From a checkpoint of a small image classifier.
Model: 24-pixel images, activation gelu, depths [2, 2, 2, 2].
Data: trained on small charts drawn from random numbers, 18.9 epochs.
Rows from block 2, named by matrix and row number. Each number is 50 + 10 x the weight over its row's rms, rounded and kept within 0 to 99. All counts start at 0. After the name is the row's rms in percent of the matrix's.
# fc1: squeeze-excite reduce (model.blocks.2.se.fc1.weight, 24x192), inputs 96-191
fc1.0 057:50 69 43 63 37 47 57 47 51 44 46 46 62 43 55 44 52 50 53 48 40 50 50 59 58 38 41 54 54 38 37 57 49 64 55 31 53 50 43 59 23 42 39 45 43 64 53 57 43 43 33 49 33 57 43 69 39 76 47 68 57 62 63 36 43 66 38 38 60 57 73 48 42 50 54 48 57 56 41 43 52 47 51 41 53 42 61 35 54 35 43 43 50 53 41 36
fc1.1 186:49 35 34 53 50 52 46 72 44 52 53 35 45 45 54 47 57 41 55 66 51 43 46 56 38 72 28 54 49 62 39 42 45 52 21 47 59 58 52 58 46 33 40 38 54 48 55 32 52 51 58 51 58 51 46 55 46 45 54 63 41 70 41 68 64 29 35 42 48 56 22 56 62 48 42 49 37 60 50 33 42 61 51 53 52 44 43 37 40 43 41 60 45 42 57 38
fc1.2 150:41 40 52 51 53 38 56 46 49 58 49 46 54 44 47 54 42 42 70 69 77 34 56 57 45 71 45 59 52 60 71 49 52 41 34 45 27 67 58 61 60 48 57 54 42 47 58 39 44 44 50 43 57 46 44 48 55 43 50 59 60 58 30 61 49 49 37 26 45 63 34 54 38 64 53 44 34 47 50 53 46 52 62 55 49 48 65 48 46 45 38 52 57 44 66 40
fc1.3 061:55 29 51 52 67 47 67 47 44 52 53 58 54 39 56 36 38 40 40 29 61 47 62 60 46 44 51 46 62 39 62 68 31 33 58 49 48 31 59 50 51 37 53 42 56 44 38 55 47 62 43 37 51 44 59 49 45 35 36 40 65 57 28 45 42 60 56 36 42 63 37 51 40 57 50 57 34 41 52 46 56 37 59 54 39 64 49 51 46 69 54 50 52 54 50 34
fc1.4 052:32 60 58 43 37 53 56 59 44 33 51 48 50 48 55 61 46 51 64 42 73 41 38 41 50 36 46 55 50 53 48 48 43 59 43 62 58 31 51 54 48 55 39 57 51 42 50 37 54 60 39 44 64 66 46 60 39 36 55 57 62 50 52 44 62 43 40 43 44 46 55 39 50 42 61 50 38 42 43 45 44 71 28 47 47 38 43 45 55 34 31 53 23 52 35 52
fc1.5 146:54 57 52 33 26 50 47 53 35 61 49 49 53 62 56 42 44 54 36 55 38 43 49 48 55 48 53 53 25 68 33 26 59 47 31 60 51 55 39 46 42 47 46 46 56 58 40 54 59 54 54 31 50 48 49 38 29 40 59 49 46 39 52 51 59 30 48 51 61 54 55 62 51 44 40 44 40 41 50 43 42 59 40 39 29 40 45 44 41 58 38 65 55 28 54 44
fc1.6 074:62 39 53 60 38 52 52 56 53 43 62 47 37 53 61 47 44 62 48 47 50 54 36 64 54 36 54 44 44 49 45 39 49 47 52 57 53 59 40 50 54 38 41 45 49 50 56 32 55 56 47 35 70 44 41 64 69 47 53 40 63 53 54 37 55 46 46 38 50 55 38 57 50 19 35 45 41 59 58 48 51 52 53 30 57 42 40 44 64 41 63 50 57 49 53 42
fc1.7 076:59 27 44 44 77 61 34 57 36 37 30 28 44 58 44 47 54 65 40 54 42 64 54 64 30 45 49 51 70 47 48 50 31 48 54 57 71 60 38 43 47 41 52 62 47 58 37 40 39 66 49 54 49 39 59 57 50 43 42 46 49 76 38 55 56 56 63 43 39 36 38 57 57 39 59 50 40 40 59 36 54 45 64 48 32 44 35 33 43 55 49 49 60 48 43 52
fc1.8 092:45 48 46 39 49 79 49 54 39 50 61 44 52 55 49 69 28 37 44 53 45 49 38 58 34 65 52 44 59 87 51 44 43 46 49 49 52 39 28 46 37 49 61 37 49 52 56 47 47 57 38 32 61 46 42 48 49 53 52 50 55 64 52 62 59 47 45 32 36 58 38 28 48 61 55 66 47 46 50 53 32 60 44 25 37 37 39 52 44 45 39 64 42 44 61 44
fc1.9 057:57 52 55 52 59 43 70 52 35 41 56 63 46 50 47 53 56 38 15 49 41 66 35 45 30 51 56 58 58 43 55 36 54 44 63 47 64 55 41 60 46 52 33 46 39 33 59 30 39 48 71 41 62 70 52 48 55 47 47 55 38 44 43 62 48 37 55 36 46 38 24 55 33 41 53 38 40 54 44 66 54 58 35 27 65 35 36 49 46 34 55 56 53 47 51 65
fc1.10 056:65 30 58 58 39 41 34 29 35 33 53 61 57 44 39 72 63 37 42 63 45 58 55 54 46 32 38 42 69 53 48 58 39 56 54 33 45 50 50 48 45 44 46 52 54 56 48 38 46 57 42 48 41 47 55 49 68 41 54 45 38 51 31 53 43 51 51 32 38 35 49 42 39 47 60 71 38 55 66 55 51 45 51 42 48 64 48 38 36 55 42 62 46 50 59 45
fc1.11 060:53 50 63 47 45 65 55 32 45 57 32 51 59 64 44 42 55 35 41 59 47 32 51 62 30 40 42 49 41 39 46 49 50 46 48 52 55 53 46 47 53 33 53 61 45 54 55 47 61 52 41 55 44 51 59 40 40 47 48 44 44 46 40 45 60 40 46 57 62 47 65 47 26 37 48 57 54 45 59 36 56 26 48 47 43 32 60 45 63 46 63 31 47 43 52 52
fc1.12 064:46 20 40 50 57 53 48 42 44 37 58 44 33 61 30 53 45 62 50 44 52 38 49 56 40 49 54 44 53 67 57 56 50 56 51 56 44 49 45 58 39 52 58 56 53 38 57 55 42 59 70 40 53 54 62 52 54 63 53 43 48 28 32 26 46 43 50 46 30 44 56 44 39 31 61 46 31 64 54 38 55 50 61 20 40 34 55 61 43 61 53 75 55 32 44 51
fc1.13 063:53 48 39 32 45 55 49 43 52 47 42 32 40 42 47 46 44 51 55 52 64 54 27 65 49 53 21 61 49 67 29 39 53 67 46 55 63 60 38 51 44 56 64 39 61 38 58 50 66 32 27 54 45 46 27 50 56 66 67 41 52 39 64 57 45 63 51 64 48 53 56 63 55 33 54 50 46 42 51 43 36 57 46 52 44 53 44 59 44 53 50 62 56 31 33 54
fc1.14 059:47 41 34 52 50 50 37 59 39 41 36 55 54 55 60 45 53 45 51 36 68 44 50 55 53 46 60 52 38 56 36 63 40 56 61 60 38 41 54 40 56 42 48 37 52 33 62 54 55 43 40 44 52 56 61 40 41 47 43 72 53 44 48 49 31 39 38 61 45 36 60 43 55 62 54 58 29 38 50 39 45 45 50 38 39 63 60 36 75 28 30 57 42 55 49 41
fc1.15 127:51 38 49 27 40 65 58 55 48 50 49 43 51 43 68 37 49 35 47 44 61 60 47 57 50 46 53 61 52 52 54 75 51 39 33 45 44 57 51 40 44 48 41 41 55 49 46 36 39 48 58 33 50 36 58 51 68 61 43 35 44 42 46 36 47 54 41 28 54 68 32 41 46 50 36 50 38 54 50 40 39 51 57 50 48 45 42 34 25 61 48 64 42 52 39 44
fc1.16 147:47 36 45 49 53 62 60 34 53 55 39 53 52 50 49 46 48 55 57 73 63 46 46 54 38 96 47 51 34 54 46 38 49 44 35 44 38 63 47 59 44 51 54 44 48 54 57 48 49 34 40 33 56 47 39 59 45 52 41 55 38 58 44 67 57 50 41 48 52 63 43 67 45 50 43 35 37 33 54 42 59 64 62 54 52 43 68 42 47 37 54 49 49 44 77 44
fc1.17 131:51 48 42 33 49 45 61 48 49 63 44 38 40 37 50 58 38 43 61 50 60 41 48 51 43 57 43 60 43 48 51 29 51 39 36 40 42 62 52 50 45 55 45 45 63 31 52 34 64 53 47 38 63 48 55 60 38 48 50 63 48 53 44 53 36 41 46 53 45 61 32 63 38 45 43 47 41 48 51 42 44 53 35 49 32 62 54 55 50 40 43 41 53 31 70 52
fc1.18 059:61 45 38 44 44 52 48 55 57 47 27 49 39 42 67 43 24 49 25 59 47 28 38 53 55 45 63 40 63 50 53 48 46 48 49 41 54 42 40 61 55 44 34 63 45 60 45 55 60 51 42 49 38 61 49 63 41 41 50 49 55 36 68 67 55 51 55 47 41 45 47 49 41 49 32 45 66 53 39 49 51 59 39 74 54 61 49 52 49 49 50 46 42 52 47 52
fc1.19 052:39 46 48 44 60 44 59 44 46 42 47 43 61 58 40 44 52 34 50 39 70 58 50 52 63 39 74 44 50 35 43 54 44 45 71 45 55 75 33 49 38 69 37 37 35 45 49 45 38 59 60 72 45 50 41 27 63 47 36 56 50 61 30 46 38 52 50 54 33 71 46 52 64 38 57 45 55 46 29 57 57 34 53 42 47 40 37 57 58 53 51 43 34 38 45 51
fc1.20 060:56 46 57 41 64 46 37 49 51 52 29 35 39 54 42 31 20 52 47 49 52 44 48 53 42 38 47 59 69 52 58 66 52 63 49 70 30 38 56 47 53 44 21 60 49 52 49 44 52 54 62 30 54 50 51 45 28 49 49 40 51 53 46 64 47 54 68 41 35 57 48 72 36 65 51 39 64 41 36 47 54 33 61 36 46 48 33 49 46 52 34 55 51 39 47 54
fc1.21 060:61 45 35 79 72 55 42 38 55 42 51 57 39 49 31 33 61 48 50 51 46 44 23 40 54 50 55 42 42 52 41 53 54 50 59 42 36 36 52 49 38 49 47 54 30 42 55 67 46 44 41 71 36 40 25 48 50 61 39 35 46 24 64 47 61 55 54 68 55 51 49 44 34 40 37 55 50 44 48 37 59 38 51 39 64 59 42 60 54 37 45 51 53 44 36 38
fc1.22 148:46 45 51 43 47 49 77 36 46 57 49 38 41 47 59 41 55 53 57 39 78 51 65 51 47 64 47 60 27 38 63 40 54 15 48 39 33 64 48 31 72 49 54 53 57 45 39 38 55 52 58 52 49 45 54 68 44 47 50 63 66 74 43 34 37 49 49 53 48 66 43 59 70 58 50 44 48 26 48 57 48 48 41 49 50 49 50 46 46 63 47 52 38 49 63 43
fc1.23 144:46 44 42 63 73 48 54 55 57 38 58 62 59 37 51 47 51 45 55 64 26 52 50 65 55 47 59 54 67 64 46 56 59 76 38 60 56 42 49 66 41 35 60 49 53 65 66 61 55 57 46 44 46 54 51 38 65 58 58 67 60 60 57 61 68 38 42 39 65 63 50 54 63 51 58 65 44 76 57 47 68 49 54 60 63 43 54 51 49 28 54 51 53 51 51 43